config.yaml
model: "spectrogram enhancement model"
dataset: "two synthetic voices taking turns or overlapping, over music, noise or silence"
train_examples: 26041
gain_aug_db: 6
n_mels: 64
hop_length: 160
input: "log_mel"
win_length: 512
task: "enhancement"
loss: "l1"
arch: "unet"
norm: "batchnorm"
hidden_act: "silu"
pixel_unshuffle: 2
widths: [64, 128, 256]
blocks_per_level: 1
block: "basic"
attention: false
upsampling: "transposed_conv"
init: "orthogonal"
residual_init: "none"
optimizer: "muon"
muon_scale: "match_rms_adamw"
learning_rate: 0.0029
momentum: 0.9
nesterov: true
orthogonalizer: "newton_schulz_5"
adamw_lr_other_params: 0.0015
max_grad_norm: 1.0
max_steps: 21900
batch_size: 128
epochs: 107.6
lr_schedule: "cosine"
final_lr_fraction: 0.05
warmup_steps: 1090
weight_decay: 0.1
adamw_weight_decay_other_params: 0.01
Rows from block 3, named by matrix and row number. Rows with one number belong to one channel. Each number is 128 + 24 x the weight over its row's rms, rounded and kept within 0 to 255. All counts start at 0. Numbers have three digits each.
# convs0: first 3x3 conv (model.mid.1.convs.0.weight, 256x256x3x3), inputs 90-99, a 3x3 kernel for each
# convs1: second 3x3 conv (model.mid.1.convs.1.weight, 256x256x3x3, transposed), outputs 90-99, a 3x3 kernel for each
convs0.4:150138116131129121153151144179175148133144159129134169114101083138150150136138135146121147161140184142143186165137135154139129135110087135130134150120133115105131130154156127158175121140157150129117127113096108103097150158161125128142106117091151147146147140111155121112
convs1.4:175173194134141168132152156131124141160134162134120124153119127121088107151116095160132127149098075148101082133123102161139137108085097109097058114100076164133145060120144130150181092113145142142153166128117135125099117127122117110116116093107138161209116137137094098111
convs0.5:078101115100095135077111092121132136120137130082130123087132119145160134131155147127123133085120128136110102082142131101093099124099112146110098116110111121121143138146135148137133119138147149121117120110107113133129073058067096113131166147165133138193167140145157159160
convs1.5:100115170121168159126149158112160118110108120150142122107099112125117112145146130141166143120146148068113078136119190108140183122098121103123093117118135188152154156170156094136130143129124125158180127133128165149083129121139151177162095133134139138130116138163156153188
convs0.6:140131136107109099097108109157121128113117113140137125153169161098110121129136160124137109108119113141155161080095136119144126135099127071083128112125112094137135130129102122103120139137125132142168107125149103105134158116099136130138141134109122124102141130110143131120
convs1.6:151157131138121107136113102095169160116149158136160143166138151161130114095089083105073095100112153122126131215121149191125123128119122106173150129140126105130097132176120145120115123088064149131134122124130177172165137131155110067085093108111154110153138130120124114109
convs0.7:143139133134133129137142104113137121158155085112130073113162096111119097086089066106132124130136135144102103074155141129133140127126132122129121100099113132134101132138199142154193147148166147131167155115117146099066157128151160118129179147161153137133137145145147137123
convs1.7:106103130126133155121108114159156132143158134124143147119123128139157120139150120133136081130149104160181125149121127140131128107149147133114151150100144143122148098118101092152142104142133138149098116156105092123124066083128135096089149171176137113091118127116147149103
convs0.8:103171157127111106138152131091114146123107132125101116090119121097130129137104116116148124164143154097090104087152122118158134166136153077101107138147128127095128091167140142149134116105127137154148110119134138138173135130075143151113145166136118154132108121104127104114
convs1.8:132116152107114144147167150060123122102119132121155130088127149118138147142146177102147150098118126110095091108099117098131126133111092154109115129122148132131152099104115156112149160094112128125129124103093096112123111114132132116112119144123114127134095124127093075111
convs0.9:141095135168134172127132134116147090133124086140106095089126136110128123145132126104140115127119124157151121123109137109130112110137136122137112124123128117139140121104130119104141144133136183166127151157145132140139139162129136126100119116107117150154125161123140150114
convs1.9:128103156117076089110105126125142167112123159072084119121129108129131139141130126123121086122139104147138142182163169176153103162136088153153142154137132116096135079109073132110097152143128097177176121144159111076106148148166128126143116107109129112098153127110146125098
convs0.10:135175143120165120123124106096093142142151167136116112090118147088112122140116101127098130131117133114124125109127161177157093110171160127099107142078088091145129180107140106115139120162136148152154143140142128128097123128128129159175142115123152151131134105120145175143
convs1.10:132139097133157156117098110106104096133115114147115122136096080129109174150180188153087085124121160134134115139101113110129109098124134110119141145165180196162158124194148105107114101130137136106128141167144157187114118112102161150128115125122182128156140102113139113135
convs0.11:138141133125127115145140138128102118136134130151139146097110121160153173148115132115130129115119144148126086090178123162122125126117117091114120125114175144115153124085096153145085174138164169148071162123106145124122152161174126133125140124099166146161124124154141127128
convs1.11:085133133103146105145125084115103139121140165110154106096168160135143103169184151132122110127139117119126141160088217127127169121141115119145096133147119141154133114166103107145070152139175134130113140128108144128125140106110120117126135112133130127120142123127152139141
convs0.12:125146167123097131131134157143145144153167144123144150110154142136149135159136109129143120100124121117138130100148167141122131167121101134143140109111097139145125144123110119117105148142120141135155116129134098106108116160162103124120101102094136136105089095086138141160
convs1.12:081129090096102126130107127082122116123107117164128139171130142152132138135089151143119138156157168139123139130184104134120108133109089139132109155146117153162124151113107159165155145131131131107123105136123100126108090146125109132146131133173091111147122114122115147140
convs0.13:095135119095131112129137128151123112123116110134122098126110125128136112138112105106133116120151095086137086119126155096132112136115111099117154100114107076116136121108136137110174097125111082111125114122131116135116148161133100135123112135146094116117116140161138122140
convs1.13:141130149128111149124149118153140107135103087158148119103137128155165156167119111120122151110150132121128120056096074110116126127158163136131135123155156132125146122156120156144171124106127133123151121112126113082105121117145115123112099132105139120114133141130143138126
convs0.14:110112110119129110102108092103126158105128143109126124158132120120125126129121126117101109138113101157140106163112140146119126132125129090112122122138166112144139126143158092110112119137135119137122136147127136133123159215215168196186145184176098099088079120106100127134
convs1.14:108122127123132140128133130118131095105123092132127095101102117126150165121161155115093101100097101103113117112101104115129135103117158138119103152120091177157159111087092126103106146122120111106099113109122120125137106098124099107136092104119161135125137108094127107124
convs0.15:132138157123109077083099083111120111111099094083084079156154137142147139076103108146129117144121128124140142185139123114099119093097118123157140085110138146134116129121163126146148139147148143123119150137105116112094140168150077117112160155149122134127154143134126128109
convs1.15:190176155170139141143134113126131127110133091105124087085115133101110112125108101108102117161119122175165164114177172120175157137145109122102125141102121163131157143140168134117115126141155135138130136116137146139144123119081143154129133135122153161172122134144110117131
convs0.16:169153152125122123107117132120152132129147126137132121051086065141156141132118122157138151157145113231167155110133118138144143115129134156125111151116120159137136078080116096082107108109130108143122135156122108139115097116142130136116148133138075070072115136133108107122
convs1.16:125127132093100119134119129131149156123101123110129148102133154110120141179136136127105142154115155117098116067104152127145177089108151095085041162127097190138120168136068118114104110118116162114091109093100080093114128129112172145121147127149158174188104104138110147184
convs0.17:137121148102129125116129122168140098133141138143143173151138130152128121121108138117128130126150135148134110088147127122056081120190137128116152068149190092147136111153114123125092171152120121108112100125145111144127119165096132140110106094143132119134130176138112170129
convs1.17:121096107122081104093117140121124122123115114125139106132123117141112124115106153110093103152139133121098122104142122090122130163113144129228137130175114108121118100136132140158129092131133129144126146127092102094096128133119136159128155121119128120140132179157088151107
convs0.18:120107112125142143120142138168165146163146157137139148097131125127142142131135141127123135142118136168163137089122153108111120103114085110108079125138108131120125122157150094131144111133156169128120157141113115136115139118111143115137144123129125156167130140146128125158
convs1.18:156193159139142116140138137121166124131122113156148129162160156114127141124153153136146119130125134112083109097129105132149140137100121088128116072111117085113136137134159122104134149102081141079117159128139103120122075125149109115115150149107168152147114121101130106118
convs0.19:113134120127143146105122126131145167099124142096117124124119142108131122133147144127097096161123139137126136103117084119104109121137153103112105171167130173159118162128099145121083131136107149133122142125119097126151114118091138133090178138139141112127119103114105126151
convs1.19:133091107168112131163121144133145132124090162139085149083117134119113147128121155150121129131123108144133137106132136164148120126164176138160094134158118169161139149123118134087111108093115120131120150131147158129093120137093129136101149122110103124100113116131165163154
convs0.20:079103078100125083106143137125121135153134137137129134072119105117158156171160167106101066090111097091102126129122108100086104118106131134116136126124126111134129109113109112098104117106106135137133149142133135131120123153152100120123107105080118127122128122117107111130
convs1.20:137131120167135117116103088108101104103089078110135136176144130099105110069083100146135152158148149167157133101121116146152133124122116116120128105109092110132144161149159144128140179139133174155131161151131137139119171141106158141119132117114151151126110114111106126156
convs0.21:158132109110105087103144110134145166123121142119117123085116096115133121125159142099116077117134103137130115104100105150128115100122090136174155159143113114115091122142145116127117132123125195151130124132136145113145156172184100132133102135139136176211094133123145142152
convs1.21:145109038145119119127102141148142136115101096169170133179137176127098131147149163137119105136123121202144117121102104136137108182163165178154163080074094069099104096109110121117163143099121127178151117143122129106079127137121114126129097120140143121172136118145109143132
convs0.22:118137112132129148121148128150131118155136122160143128114129121149159128147154105134123066132102073142107103138156127146150146172144125105087098115116113124119124199180158161122090145138119107097091125139124168163165138152162140134122148148144099081068129113096108088121
convs1.22:119106134108102179109135183128146154141126142149162139114128097119143159171155195129143150130146138119115083123097082134136133174131163126091090163138162211156195135115079139125098157140115152145133150117102157101091164154147114112128072120151078141150100120115110072078
convs0.23:156147088176142110175140134135093114153110129114099139119138111126149121137119152113104084134120135118120156123113125115127117123112134139134133137146149127120140132140090095127109110146098146145145146141159144131148155164179127141131097102099115115109108097104104069060
convs1.23:143141099143135076148116052141150124129126099172127105135155167097095124083088115132131147138125135169156174136140105124162122146158130124162180110129130115122111137110168143135148155131131104101128084138145114155138164124104134110108136124114145131129138113111110097167
convs0.24:148115136115102123089076072147128170153117136128071100138124108098126121118135158112106109128103095121120130108099100117098091120097095103145138143118141132115171137156095142097105125075092169140130148115132163129138122098074160125131142118156140119136126115121132109115
convs1.24:202169142134139151161142145155135108143141136172130133167134170112085112145114151143148170110134137119101096150084095130094118129120181122107074104113117119098083121094128119109115132119127136128113158138138124110119113140117094125110121149100132179167109130143130148161
convs0.25:141108124157128147134143134108117106130159122148174134140158170110119136140141113169139143141157158093111114112162144094105116114118134167180149102130128144143125107111079116140102120149108104112049124129074134145103124092123129137180117104132105134139107126133106110143
convs1.25:142156100140116083154093090121128113161123064156123095125109121127103134117124127135130148117130138148149160160146114136138118106130100112109176135132163120142143133072076146122120134135118103112101108105130124125117134149056138144034100102055122126122167142118142158133
convs0.26:115126123143142108125143116146123151150159157122140137116154136094120165107112128082069075129111123097101127079109162137116118132120122126111115127134125152145136104106139180143153158153160173168153143155132117144136141156120117117132110107120119124097119158165109122133
convs1.26:114133106136144134147166119130133078124133109107147146104111139109145126112160168151109063186188110142134103132156126137118140104129180089138159101142144146150150121088149124130141126119155117133137130166126133127123148110112143115135154089115122140112163097131170149145
convs0.27:140174117091130084118107102117095137140129144141089136108121119109118109118103125097107108125136121131082166148143119137143160119140145109147090128131107127122166108123134101136151115116161147120097132141137121134133117144112105174097091130099093070121146118165133139148
convs1.27:119119136092123126110133124123141122089133096133150123154149163105132164098114125119141150160175182124129132128117167098098095149118113116105108142138124158148097126129112098111101141101142120146123148133096154121125105114104133133117127143112160087093102062114132097114
convs0.28:156118113123102092119124121102087094091091096114127106125116097098103109122121120177141137166147122134171153133097106118118138156136130137129137148163181131148145134129170144129129138121148111131091130140122102107074125114126148125158146140156113077090133132158075058082
convs1.28:124150153109131187165146161169150133120134148133180147129122119159131122138132141150169142127113106138129117183169145107135139108108128190158130147111103158118140134099111146110130137101138139169181099108112150100129103070116097074116082068120173160156143131135173209152
convs0.29:100105116149151128119125135127109093143120091109118103105146118101126109119107106093099139134121149133115114091123112093139137110118122114152112130159121122140148107097060125108106144139153127165121119142141142125145105086098137133113136127114156125100139130102142142104
convs1.29:131150103125145108175136121125168144134104110085124137112132132125136121156129128119157139103132106111126138113088146107124131121160106132104140100116133152119145115185125114147087120132096137145132120129155095169120115147092111147114160160123131078137102106163120124141
convs0.30:127125123154127150153119143118132129124128135113130127069103100134151135124161154128132080157128119083117147139132135154122111148148120093102113137126118130110125124150131130090157135135130144136113146130099133134145151157146100140160119157155148128094126121111091108138
convs1.30:151098145156112135146132075177153137151136096155133132119114144134170175136120125101113140127093095132115114113112132113122131127115120149150159144111153114140150168139094143140115097142132136167095129084149133112133133174105098119107108095106157118157155142130115135118
convs0.31:113119098130157128165143134134110104137129096140154095120150143116134134097114120171143140143127133133127134065081156092097129112112106130148206118135168097103156092136155126129156118145156121153119109154145106130102108124159120183152116142102090092078116110107119130113
convs1.31:143115168123100127100112141062136169094103129126114110170144100135100106169121117139106099109117129108114141127108092093084105108104138122079079136113123131149170120119162109087149131152155095098132114124140127130143180142145180137122131141141095093082136141111154133099
convs0.32:154141151154125134126117111124122095136139122137125131117143126098115104109132125186154130162125097159124090135154137122112106128135120133130112114124100140129104112130142146147138150140118146147139114135125095138150116140135099131125090122112086088075103096073124136102
convs1.32:127153139126143142113121145166152138160152127106097080109137137127143153189164179099116102099122107105108110129091104146119130133124129134116114146134143171124136166113115170137123151127128120074118134111153149141175117145156124129145185146153069076110112118141091094114
convs0.33:113132132081116108071093100084094102128143119139131072160144130163127103142128114100081123107109148125089156150119142145123148091103107143090100121081116131115144128143120133132154142152163108114140107127161135130136166175122128099074061074132114123116129137154091122133
convs1.33:119145145092119106144139107185154157148158127125132130126119092143151094148154096137117092200145134151131163135162176129157128114094092123107111175128104163133128104121142133155137149136132145119127161166136098142130164144136154123156187119144045119160134126121148132137
convs0.34:132120144122113119125142139136136112141151160142150163080112124098119118099108117144121106130114122136121146161159120121129129103094119127148135146146136118117132114119123121125123147136115125117090101108095100103093087108098129143120108108098122130105110136116118140148
convs1.34:138126128162125124186150146077086111092095103129122115110103107112101126119107135139142153147142159106103113112126105109105104066071084132133128134136114138127100149169202123127159129131153158155151160167165150145136115103117101093107089086096170170166138146159090102127
convs0.35:150128131134113113122123115093110129100113128100105103103110108123119121094098099133127115132123119113124126116121118105107111101108118145138144141130143138132140136127130131128136121116115159153167156142148154133128111124120111126120128127137166168164146149151148153164
convs1.35:110111124152127125196169165124124136123131132149147149075080082108120129169180190162146134153125138101084099137145143107107115086081105133119109116112098117118098124132155145144154158130127124111093119108100109108095114086070127127116157160145163149165146133147111099113
convs0.36:160158147113165163106140122146111147123120114120117130093094081106115116117125146092118107111108160122113148121177157132162127105075104154155163132165120100110135167129132128109123132147152125158131111153139133164134088138112105131120143124104125136126154161121146113104
convs1.36:157107140147149150140153135185115139153109107121141102161168128119157161147170163141142106126120075098099083109157148113112138111072110126165125131111156130133107128156087088110097132126127159116084100102104151098130119126178147101153143101135137081138119087125112134156
convs0.37:118141135105117131153135138119104120134124135084079105121169158113128103142149130113116098110097121114100123163139162117144167143149155096103104133110135110118106088124101112129143121120110079088107098105107101102093113104110087100126094084118126099127141135152126136177
convs1.37:083059088118128115153148110102132137134124162131133110146093112146108097124110103132120108151153131143120110103124122127140107103103084114101086145118117151130124175150145122124120100121117151125133167135152166142143093117128104147149122148152132151168113130124100077084
convs0.38:149121132151102095111113114121120140115139127110099131091065090112101103106127123115122106135109119131066135089121110124149095140149095138122143157123120114116107084102152100078130144098142126126123108118105143114107156139110104156146088080118128117171110129157128168165
convs1.38:144144161147162141133103104102193148096143142130124180160115163147133143110123139153165175149111125101125106116150126121092125111048130152161177153139152134092141118156146094139127099110132120135134113160146087103107140194150107131138093116132133082111137103101146158125
convs0.39:123114132130115118177173154124121117125146155115128121152155144119098113121120122097078148127120104112125136046075127100142152117083140115160126127158175133142135117114100143131134118124146133138098146167121175171139149132088116140096116133090173142189176139132162134141
convs1.39:099151176099108124132152163099143127099133135116104119151213155130173112097137143153145113085108136130159153089110148115159174125152151118121131145125143155123135152118116119114142118119140123142108103123128170090076140140141130090128119129146112128148114130144114110143
convs0.40:143125129138121136134135122095123129107131123123133124103109133155158166134118105120148202111123120134142132160157115150118162126102121124109096089083085142133114134128128176155178136137152127136149138139126106123131077141139115139102104119115140155173126116147141109117
convs1.40:125117117117122128076114130090160156113129122103071091179116109143114072134100073171162167162138171146117125087150123129143129129122130125116152150119116151141154116128157111107096090118150213120109135104090127134108133139151141132128129121136168144123117112118096095097
convs0.41:149136149125136135138135121146118132156115107127119109139136149148156165151154144119149113151154101102095076118137144138142146121095149120144148103138114119110136112133126106131111168156149142138141134140136132126124107154136110163171094129095138136147146169162153153142
convs1.41:114115158116122136114148161119125136130136168121160169106114110141150133122114090116140131132137119111110120142125130150154151125139124149123115173142128144137123081052099111117129169204161148116072152141103151156099149154149116121140138130122132160152097108129094113108
convs0.42:111133155142102116126116146133123136099130124099112096120130167111123125081117130106106136137115135142119129102105120129126149108124094168112131158119111061100117114131106125154117087095103102119131128151161128150147137091093121130111143115156130116124121098109138167170
convs1.42:146135144127131129171166176171169164095132128120143161134134149134122139139168190193177139124155090144152080099128092133157149129178141125160167113141107095097101137143110101126131110098091139152157093145151109125098133120116157160127126166096137157138130132142083106096
convs0.43:155126130156141161121112118137115103157131107160139127104106146116109096117132135104133142121108109135114149114139149159157157138149143115135158123152131149131114116104095137108125141123126118082140119097133088104138202220153162190143124142101075107088107129108142151142
convs1.43:125143168118136128134146116137138139120110114156137111147152145132145151135139150136099095160130122155134121156148133147144157096088128151138122126127114137133137116120121134106114152117110155136130152138132149154142130131105112129124081107096121118107122111103143141140
convs0.44:090125141092165177123140149144160167122131144097138158092135112097105110107109101103097155102111111088111116184128125119141088128113088133139130119154157135138112153133097126119109139128114107139131131168152105151126118082140129111125072124146123135139120138115145149112
convs1.44:103125115111092098124052106099120155132125123139135120087125169110126151110121124095151148147176154125137135105127099085128098109113115155147159134122122113137116117154122143162109117128117157161177094103121105121104134106140157127165175122158147124073192153134170128138
convs0.45:123141121108101124114087116134112140144129144118137131119120141158137131134141126122139159143127115134119099130074128130090110117096123136127089143113112110105107125080099109095103134107132130195137154171116154113130122142111125134119104154099154156123149124151131089141
convs1.45:148118096128112086142135109112096103127121111114175162111110118142132141134130142109136120119153158130127163100113159101151140122099152073180134124169186106112138149179134151162145161089095114101130159172134119145129090129109118095137120087115120137138133138129125118116
convs0.46:152110130134121140158131120141124139142140145164143172128139104118119134143123148123116134107129153134106117139156143161127140150128157166152172129134133118144117141144122142146135133138093155166165133160139114111113111115080130125120118116147154091110153128120146124127
convs1.46:125195153131159150148147143125097151114112137142113101151126127140115132108102104065096125096104124120150133167155137126145143128142136128166169096132143089117113093160139090116125130131119147130189103148178134139140168138134138119132104126124172113104136126087134119124
convs0.47:101140164115151147138153150114094131123120133118125135143139126127124140144142153131123146128122127131137123152170255141176168115136110119186199113165156120100095109103099136117136139101136117125152138129120125141118168130087151171156097114134147158163147140123116149133
convs1.47:172083115134117107161113135120147163090110122133144147141120117146137107131129113151102146126111135104123115149134115160172146134103167110159158118129120152130113108128143128158144145154111082113124130102097144120082147166112129113103112121121155137100123131109091142141
convs0.48:097080125084103122117100108125182137124160134122118123125143163104120119124136128113172137140144126130109112140136126130129130137149133108171135166134089153138134122102111126062093118137133127130120134117149124123133136163153150158118122125112128143152114122140131132108
convs1.48:157102127126114145087133141127142076123133116139109128123109116117150092131137137172109131123117087112120127141136179136120173134152138157077137112103131116120112122106145121139141138138138113081108200129111150157188127171143126156125141144119081080127125147135131148108
convs0.49:156125099154129124127128133142156156139127139142135128129124119113113127104130139157127150131136149117107133153118098139128123137129113120131127108117133110105113115107158130123138145136148151138121106127149113134132137132112105102100115096115147161173120136155163155140
convs1.49:085113124097142129117143118111137133081121119104123149126095143096081142101097107142095146152121147151131115140082095157104134175114140112152120113133116108126134107107157137100143142134160109100090132099121141111120146134151113142144123146146156175175136126145089095146
convs0.50:149144131145099118133097123161142167125113148102094122103116121132103124103103099144118110131100133072075082116107087122102116096114121148135098107137136151150139077095123116143123090114106129134108111112105098104104119167166116131141123121110106104127112116125132122156
convs1.50:121119105151142129186179122147138137097094140120115127153112134161132135119107105085116147126139128172134157137112133133157176123102101125141135123137119132076080147117149125130135135105092102097132129136169157183178106143111116122121125113092160155152145138129145084136
convs0.51:138171163058101139032099110109129096121184118095176121126112108122120134115127137156146138116129122129123130093149129108129142093127160132164163155158142121125120167183186117144143065105144153154159107133145071113110132117130167158140128137108104157154079137116094157150
convs1.51:126136153141143113131142086127122120140121121116125125127129102064117096056140114165159154135144147144140139080153146070119105095121112119167135129134113081109102132160145135128153136128140135161145086127140099124135085103114129128100216155107114126110122108141178145166
convs0.52:180144147186160161149124119109113139120110123163145153169142139131118161151134156110116108120129124104116127113123122133166139152123088132146118135140119162146149106112090148139110123116101059087085081111117099133129111099116110094100093103117125155137120141132152167152
convs1.52:082059096136113131140128132107099101121111106126125116135110094128118098132134132119093127140110142173134151115139125107112098124104077118098101109115118116114108167149161140104111147095075094104056126125089146160137132152146125166175152184187145138144119122138117110124
convs0.53:138125115141135116132139147131118130139120125148138149133134119095098106124128128134138142120147162134123115122140174123122156131136145123098121130117120113119109120102071122122115093128127124140151168161154102099108129146177179164173168152144114114124124151148136144140
convs1.53:110109119110130178127110152141139143107092136115113141166103097163137138155127086130165155142130140147131160109126145117120139089078132161150156137139132108109136129131147127125141130145155106054065099113112154164112156118100142115098131119129160132096140144119141181140
convs0.54:097128128105152141113141147160184165116134120105116128139144097136125104126111095113125103105128113139122116146169125138123125126140131145113091119095091089102118111087083111123111136146121102138150101132126133154141120153164123143132117125103127145124124125146139126157
convs1.54:094147141099116131115132133168132097158125080142105068114129061101105084104126130136125136113116155124119121121133123131132118115127128116090122164152150127140139098089096123129151136134171137091129146123132118126139176188179142146120105143146108134126142127130122114119
convs0.55:156161093132142103148141084090084115115117125100094103125144126100123107119151143126116101147129101133136109075101119110147145155145153160140133094186107130151147119115124137103143153112154120139138090128109084122076170114128120124143128127120147160159141123158137140139
convs1.55:164133074116136081142121102146163091159141140167143141098116087101125132149094078059137121123164128131138090115138118153161130152166145126123096127142116120125115105177134100141145122129165114121162147145119109113133135138121121110101104113106112127137113098119095123130
convs0.56:158132141150148150093114126119152142105119133119132131089121097119135120114110125115104096117123092114103099093163107133144188109117127104058070141119135112129116144161186123089115132118108094075105131135146107108125115105090099122131126142150102082082121143170121120117
convs1.56:104111113142159139160149102092156120128124112114147185120098124180141138120169191141153107091090112136122125114069097086145150130118171125151159119111120144130133137189188108145143098102193143115131141141121108163183134123122125114147175128090133103138126086094115097141
convs0.57:104094116131134130120134119124130140136126163111093142124145148149143142166159163161141129126106112135119143159116125145112126137113079109099121143125115101117114170132126145131140229158113103117141123117132143132128105132132146156138125114118152148108139127099135113116
convs1.57:117156156134129152134140109128089063110139091108143146134166139114143113080063085122123122123135122127168174142134141121108124113107113108122137119123117135142108097101078144131093154157141108085100161149142194146122145146141141104150120112145136158123126145149134153169
convs0.58:094111109146112129108113119138121094119102071133096072108132155124140144163138132124132120128128138116128173100126081131140108145137113123104100109122155099095133124129124147113104138112161091078109128108146131126136152117128146151103120150128122120151116144123154146125
convs1.58:084149129119131153108141131127106066156114073196179107158114109149131122174146104134140137113143143113159147046128133119153132130153120106137234128083150121126122168116130130129134127159144122145121073142109092132121149158148146138112119111098176171207131106151104116163
convs0.59:085107108127121119132117101143143165099121134106104121109100080112137119145158137107144095182208149094124133151162199131141119134133129160178119143118152103089128140112111085116124128154135151128095138128111167162123138139162123143129079142144123113131138149167110134148
convs1.59:144130098117118107142146139146145132117116141124164138151120101139124086109127094154113111130123111108112109141135088140107127141123116115126108112101129131103127161142140162168135156151125140126070127139084101100108113125123103122122114122122136139132120120138118125109
convs0.60:124132118127120147122162115135110115128140136130137135123125128132137120112126119146139125135129113096129135097127129128148136123158168116140136148151150152166197117149080184153131134127144123094104141099142134095135101129167126130126138175131108121124125118128115109119
convs1.60:134095115094124122140195149129112134153101123130129169123121141168134126082136154103090099142142099108127110134113148131137136151136104104088105117084128127114120119129127127130119134159100130119146114135140105169136138103117180121140149102164123156159127115091182156099
convs0.61:146118131136145151103124130088119154093121094115151116134128118120158116137177162150163163133118114117112170134245158085095115096106121134129081151133134148176152100110148144137156106122123129125113126109102126093114141143148122129121117068104141162156143149153088109119
convs1.61:111073175136140153156167157094150117180150132183150151125121125156145103157103131152157120128121099095144113137142137110118163106092119107129135104095129167154112160161150144110121159143123189140127149147123130131114098132131123166128109119142107120133150111123157120153
convs0.62:143116058135138072110115100151144118115131159138139155119105110112118130123139151120112139133143105127137095182198203154126175168119103214115139110088164155158149118201184107138132142111121129142133141132124126113120150133103132127118128171111128211123107125157153124127
convs1.62:149118105159086107090126112105128142095091142137151159161109114131133124114151135151096134127090133133133092150172092069106098106117089105149136135117152138079111160091147163115089128153108166097154132101146145121139106101175153136142112122135141162131159151104112136108
convs0.63:156116145152126127139116131124154165116128157086099144245147128211145145132140128177163170132133127135122105138157164140122120118118143212155141130140141139137095154131120095093102127093116075083083126126127134114128123123142068080092109093107076063064099112114133112114
convs1.63:150136104115105140169134155134143137133089088110125115137079080138101075152103078156126157141128144146142166157139158131123119103069070172126095132132131118113102158131112131113092112138094137105160147100136170129150107136141150155113145132132119148156111137135157166146
convs0.64:108087081110107104084102103140158149102105101136125112090111124150141135117126138135132165119111126081102126171138097132101093115120140143133141125132116154157163149138118112109111110111111119134137144137142111113109110096074129119110112122118120147149088107114109131113
convs1.64:123097072171150123139140131096132154119125133115116122121122144166159171176174196116111129103097099089072064093074065136120101120121124139124070099117089134125116156132121151124138130105110121126112131132119137132123108109105113105100131147149117135151071106122097120130
convs0.65:124091075134091094144098079163093142164097145117077179144151103157138101162120099128116124139135145118115106128103103121111084121131105125120150105167130132141100106141153119137147090126157138152125128111107112125104110115137136164180153149153110147117084111116097109129
convs1.65:164139143127144165157139156123119157131160147151169152108131141132150130115118138154140142141138116116093135126136083114105112141165168146121162121117139099100127152128156152090095142106080109108151110123150093084129101172161093098130106114144145128149166126144172147150
convs0.66:102104100134146125126158143110103113113137131109132135219171154115138115144138107177144179116084130101091123131118102088114113132136111140115133141123131122106126136142150148114109119140130121156106105152120116159143083106118135122120142125123120125135122128120130137093
convs1.66:111110098097125125145138114102143154120124130122120116170128105160139114104141166142144140142117123106092084121143120128124092141144159145149103146132154156143161218181119143132122160141096118107094131147146110116149105118144143132127144131135159156178091113106137140127
convs0.67:131099108147153147115113099087090099110110105128102093100119124107118095108122112100121100107132122128127149142105122145129135144119105114098091119111097079082106161181130138140108126120138156147135143139143142142146183150119140134117112106151099128160099134141100126123
convs1.67:164168183119152141095106141145118157111113154140113176125126169093110134110121152107130141086136147120139146123129111132128121127127134133126160127142121120154138136123138144131130097084136145159136144154100124145154125169137094144105138124108119122156133113126145127110
convs0.68:154101101116096108136119146122130108095124094079120102114136134128134158158138137168121118138116143111093133145137126130115130166205150114136122123103117112038072138120096160120102123151154082123099107123113138145124138093141168115150090111160116104116108093143094100100
convs1.68:141104150071086124106120140154140135152131129149125079164086082128109147151155165126112110133133106162132116108093112151116138096150112121113128152131087167187181115132144135176146133143119126111116125120165141070145150165126102134118113109131110087150087102122103098112
convs0.69:127136142146139144147123090108148123141128124133114101098147146110156146114142117099126136126138095185168130122196161138122094150126125119141118153113131134114124107097159151124108074089101103109121118129107121144133071087113117129143125126147121133146114116109139134133
convs1.69:103079167057088106114131103150163146165167125106119114130081089119122104109181141115147107129167140099133125123138119149090100112133164131137132151099125114128141156178184125122123124140098145107108134127108136141141125127120144152172124145115085122130121140143118105143
convs0.70:153107120136134131128146139109084072121104095126117119193179153116119133123121115122126150159147138200177145114133171104131161137148140136146117136165144143138130127142162135156148143148133162148121168143106136125111143146128161154119111110135166140140121124120103119094
convs1.70:146112111140120136192163150096127118137152130150131103140146156123127149099084116110093093114115116159138155147124099128102085119122121080077060112137108116127094159161180136156167085118155163170181116121157098108121110105056148124076164164123131130165121130156134122132
convs0.71:124103120111105121119123124127152148144153168133141159096116138099136127103114119159150126137130144096096093121128136137136139163119137127074111144118115193117178119193146102093124139097146128132128160168146114146124164118125103118102091164115110154144119145103117140111
convs1.71:129147119153152116144122139171173145112099138117111148112107135105122135109072113139090104093118120119120128121138141161152137156133133139165131127152131143088121154097151131129095113132146141149124101148126109124129112142125109120120145162143115119112143136134122124106
convs0.72:136123120107112141111121110110128113115121119126154149095124125113120149124127146109125121167135098125109099100150132122130181130137135136143132137127141155164158126119163089114133134138143160139132135131131121140114128157158164156143127112133120101092125109083166127108
convs1.72:146128135096122115135141137121158115133118101130177103088160161109111111146157155123143119124136136123117117134118098128167114133085159127141183120093124115081127127115155107142126115101128124100137133138170132155193139147143126118128132139120113172155131092122168127159
convs0.73:122106074153124115138125157119112156115104140126121172167121151143113141169159155118110140106115156091099153139136152128111141129134143127128127164153151134137153136126139135142144132133138131126133157141132142133141149128119138099124121091133137113107168139150140132177
convs1.73:145118124150132126144127114137158142115129170119134144105087125117105132123108105095113143122133144114098115135128108153164163124151162146153160103101117173130128103150137098121101111147148123074097135086109144134107070090112091129173091096121107103099116092121131128138
convs0.74:133116141138111117109139114128119104133137115137140150135112132145158134118139140099123128140127130163114073155162152088110117123131134096100154111123144138139130112136123128123128130151114134105112135110133103121121106101129146117132130150145171181140105126111109123130
convs1.74:112093096108161101113129107099122157155130090143113139119103106131153109138153158119116138122171108143123120110184136121131121142119100159071102119166138148163151139140129145181155159108131135114129113128124106097120140132140146160140174164161126130135144102129140102128